From a checkpoint of a small image classifier.
Data: trained on close-ups of made-up surfaces with and without defects, 50862 training examples, 150.0 epochs.
Rows from block 4 of a small image classifier, named by matrix and row number. Each number is 200 + 30 x the weight over its row's rms, rounded and kept within 0 to 999. All counts start at 0.
After each channel's rows are labels from the 100 images, of 14848, where the channel reaches its highest value: "strongest on" is what is common among them. Only what is clearly more common there than usual is listed. The data: close-ups of made-up surfaces with and without defects. In brackets: how many of the 100.
# conv: 3x3 conv (model.blocks.4.conv.weight, 112x64x3x3, each kernel summed), inputs 0-63

conv.23,210,213,178,223,225,236,209,247,177,207,143,237,210,221,198,197,202,171,164,204,190,231,189,180,206,204,227,192,128,146,119,161,260,239,191,178,214,223,169,202,152,212,246,224,167,190,185,207,220,190,178,216,251,234,201,146,189,241,184,176,228,216,196,209
strongest on: bright spot (85)

conv.33,190,184,200,240,216,187,185,146,202,191,211,199,210,165,201,157,200,209,204,206,187,216,214,210,196,198,167,142,192,198,118,196,175,166,183,202,208,240,200,162,125,148,218,186,183,105,208,180,170,229,196,192,213,184,153,207,148,153,162,216,171,186,217,220
strongest on: stone (55); brushed metal (44)

conv.61,171,221,174,213,194,196,169,163,206,201,215,176,145,181,175,126,215,170,258,208,184,208,159,191,200,234,204,172,188,132,195,161,174,181,149,193,143,198,146,147,193,200,217,199,214,159,180,254,219,197,225,177,254,230,201,172,185,212,216,195,199,176,216,156
strongest on: hole (45); bright spot (42); brushed metal (29)

conv.86,203,166,205,236,200,210,196,169,213,206,201,222,189,148,199,192,202,220,246,216,204,213,240,222,197,194,154,152,188,200,167,197,174,167,175,189,209,238,204,180,132,151,194,181,175,124,192,139,166,226,191,197,199,204,146,190,120,161,152,217,169,178,223,209
strongest on: stone (87)

conv.77,161,177,206,190,215,172,189,200,168,191,191,275,168,168,199,220,178,224,223,191,170,183,197,205,201,205,182,152,183,208,210,213,200,123,225,194,176,210,226,180,159,228,199,215,157,160,165,163,149,194,171,252,205,187,193,198,108,151,196,211,175,153,185,164
strongest on: smear (89); leather (32)

conv.92,192,226,183,160,210,206,164,163,203,189,245,171,192,211,204,175,185,217,139,208,145,193,124,204,200,229,167,187,175,161,133,158,184,155,188,218,178,171,175,203,177,178,203,197,162,157,207,230,203,193,224,207,186,203,226,215,136,139,221,258,180,222,184,182
strongest on: circuit traces (100); smear (43)

conv.36,243,201,206,171,178,216,194,186,203,215,161,216,175,201,215,225,213,183,255,173,204,236,154,226,224,190,273,221,211,223,154,138,182,164,279,237,221,164,205,224,193,156,198,224,187,247,215,234,196,231,187,266,191,228,213,218,189,145,184,183,189,208,212,219
strongest on: hole (94); brushed metal (59)

conv.42,219,207,118,144,194,144,233,158,229,171,200,208,190,164,137,192,213,223,230,223,193,136,209,198,190,211,216,188,201,197,197,168,192,217,187,234,204,219,168,237,178,173,195,211,197,191,201,234,231,80,193,193,214,177,220,177,184,178,213,189,227,219,197,203
strongest on: crack (58); wood (54)

conv.108,141,199,194,213,152,183,256,211,226,188,101,180,213,194,227,165,209,166,219,208,238,167,205,245,206,140,201,185,187,204,173,196,217,187,214,199,233,203,161,219,164,204,251,227,223,214,226,211,195,226,232,166,177,180,176,152,188,175,230,159,174,191,251,224
strongest on: bright spot (97); leather (40)

conv.90,192,173,155,171,183,149,184,202,203,167,203,215,168,189,207,185,158,178,236,188,212,187,204,199,171,209,181,173,197,163,255,165,195,145,211,202,130,194,208,198,197,237,164,199,164,211,195,221,153,189,179,215,150,154,197,198,167,184,235,205,161,154,176,104
strongest on: wood (91); smear (30)

conv.89,213,206,178,209,178,204,169,173,199,194,196,213,213,145,175,158,200,139,172,189,164,214,201,175,174,236,195,176,185,89,189,135,156,225,142,212,255,188,143,151,177,186,220,178,198,177,189,210,211,223,219,167,200,168,179,202,211,214,184,185,197,216,181,182
strongest on: bright spot (90); wood (32)

conv.68,153,201,209,207,168,212,173,164,177,197,193,239,183,121,199,216,194,188,151,175,162,190,171,206,204,207,186,149,156,182,133,202,200,179,190,189,205,196,175,188,138,191,216,162,178,138,183,127,178,213,198,228,192,198,120,204,177,175,194,184,191,194,180,233
strongest on: smear (72); woven cloth (47); brushed metal (34)

conv.24,216,194,151,206,190,219,199,190,182,196,205,199,213,160,184,213,202,121,160,175,209,202,185,205,202,187,211,197,195,119,189,153,186,199,183,176,207,154,91,181,188,167,193,144,239,233,208,166,211,185,200,188,202,193,165,203,225,226,169,127,207,201,222,215
strongest on: tiles (57); bright spot (35); hole (28)

conv.37,201,223,201,186,177,208,259,217,239,178,213,271,210,201,197,184,207,216,189,188,176,219,171,213,135,210,220,211,154,169,229,199,123,231,156,229,197,183,135,202,209,217,217,212,227,127,162,169,236,223,196,243,178,176,183,228,223,189,215,241,210,237,221,201
strongest on: hole (52); brushed metal (45); bright spot (34)

conv.59,182,211,220,188,196,193,172,168,143,231,186,236,179,186,191,230,189,226,202,204,135,196,189,202,221,149,155,174,186,208,129,210,213,192,185,178,195,239,200,175,124,245,195,196,165,209,165,124,167,169,215,233,211,215,177,195,188,164,217,228,163,184,156,238
strongest on: stone (77)

conv.40,162,210,205,195,184,220,146,176,165,175,210,208,219,169,177,206,225,180,126,153,178,187,137,188,224,193,231,182,109,163,173,197,211,189,213,180,187,165,151,164,187,185,173,154,210,156,168,140,194,190,201,212,232,200,151,193,202,200,184,177,235,228,194,202
strongest on: brushed metal (93)

conv.57,205,212,220,201,107,180,223,218,208,196,134,206,184,183,217,206,225,189,182,215,213,168,225,210,233,216,189,249,169,215,181,189,223,208,230,130,198,227,222,230,144,247,210,189,245,196,179,188,230,203,207,202,221,225,228,145,147,169,183,137,202,223,190,244
strongest on: stain (100); brushed metal (43)

conv.65,166,194,179,179,172,183,215,223,201,189,190,237,183,170,206,191,197,166,218,196,201,178,209,203,202,208,205,177,192,194,265,167,208,153,173,200,144,186,183,212,197,189,218,216,189,185,193,183,188,189,189,190,179,197,192,172,120,203,186,178,194,172,204,43
strongest on: wood (100)

conv.85,213,173,198,198,166,205,219,175,200,175,189,223,140,139,184,182,205,204,228,150,164,180,165,175,168,183,238,147,158,226,191,198,189,175,230,225,181,208,188,197,176,250,149,239,155,150,155,226,173,202,172,253,198,220,226,203,232,198,242,192,179,191,138,221
strongest on: bright spot (56)

conv.20,191,187,195,231,212,217,201,202,150,243,205,193,206,216,191,131,98,164,197,193,209,233,197,203,202,226,193,188,178,206,177,160,191,209,183,210,196,227,193,203,195,172,216,222,208,202,221,219,190,188,232,201,86,238,194,192,172,222,192,197,122,152,216,213
strongest on: brushed metal (80); scratch (36)

conv.84,193,232,199,238,195,217,228,157,211,216,221,228,175,120,188,217,200,205,166,182,139,218,191,176,190,224,218,143,176,192,241,202,200,157,221,238,206,221,166,131,196,239,193,187,202,188,137,154,205,211,225,208,197,202,137,197,261,215,246,202,224,222,204,181
strongest on: woven cloth (90)

conv.14,184,153,221,213,203,191,219,148,236,165,201,168,194,211,195,220,201,218,217,216,172,233,167,191,206,206,222,176,187,222,182,225,208,184,226,223,222,212,250,191,164,72,189,200,195,164,196,250,202,213,161,154,215,218,215,185,134,170,149,215,195,198,170,181
strongest on: stone (89); hole (31)

conv.39,170,212,204,205,210,220,233,228,194,210,188,253,219,175,224,232,213,158,143,127,220,181,188,221,207,168,203,208,125,221,216,220,227,165,220,190,206,201,142,211,199,217,221,208,222,234,172,86,201,206,216,213,191,223,169,181,169,204,172,160,192,206,206,177
strongest on: leather (46); specks (38); brushed metal (30)

conv.105,175,170,210,223,222,214,187,213,136,237,172,189,227,233,187,189,205,178,190,232,180,194,209,190,199,217,195,196,173,210,125,201,226,220,218,193,199,178,237,214,221,231,113,210,200,238,191,189,188,193,208,263,266,268,243,198,220,192,240,196,185,156,177,253
strongest on: hole (51); brushed metal (44); scratch (37)

conv.88,223,209,215,220,176,179,210,177,212,234,240,229,137,182,213,232,213,184,246,236,197,195,228,189,223,207,184,204,173,244,308,208,162,189,202,212,178,162,218,269,190,169,164,197,206,192,172,241,160,191,191,211,191,213,276,169,201,226,209,190,219,196,156,198
strongest on: hole (98); brushed metal (58)

conv.91,185,172,197,193,222,178,138,187,196,213,214,215,163,173,201,191,193,186,219,197,208,175,177,166,164,198,149,220,242,158,169,131,190,156,172,184,193,109,211,241,212,227,225,128,180,191,225,148,164,218,192,220,180,205,223,198,189,188,205,249,152,205,218,209
strongest on: crack (80); brushed metal (44)

conv.7,182,199,248,233,222,225,108,206,112,211,197,213,177,198,235,202,168,187,194,231,229,226,202,183,214,209,180,205,212,173,196,210,195,181,195,107,160,184,240,182,228,216,209,174,203,201,190,144,153,249,198,205,171,242,196,214,171,210,178,201,180,164,193,217
strongest on: brushed metal (51); scratch (37); wood (31)

conv.100,207,214,237,219,207,183,223,244,188,206,163,150,234,243,237,176,232,249,219,162,227,190,147,210,183,90,189,193,196,204,215,192,195,162,221,210,181,185,184,213,172,182,197,222,183,178,206,250,184,236,207,225,192,202,241,178,179,213,198,204,216,144,178,272
strongest on: bright spot (99); leather (45)

conv.74,181,219,233,192,212,214,223,176,157,211,189,226,192,165,187,245,195,189,187,183,111,195,134,205,217,151,223,134,164,197,180,203,244,161,199,223,186,207,133,199,182,194,212,212,202,175,145,139,192,218,225,227,208,238,146,189,181,193,179,206,209,228,187,229
strongest on: woven cloth (44); brushed metal (44); stain (28)

conv.79,253,186,163,237,250,174,175,172,216,215,191,230,219,173,156,167,227,188,254,182,206,194,172,124,179,231,153,191,179,165,182,180,138,189,219,173,163,205,187,174,211,234,183,167,193,149,227,237,192,205,235,217,266,226,216,221,233,185,227,220,209,199,194,215
strongest on: hole (41); brushed metal (41); stain (27)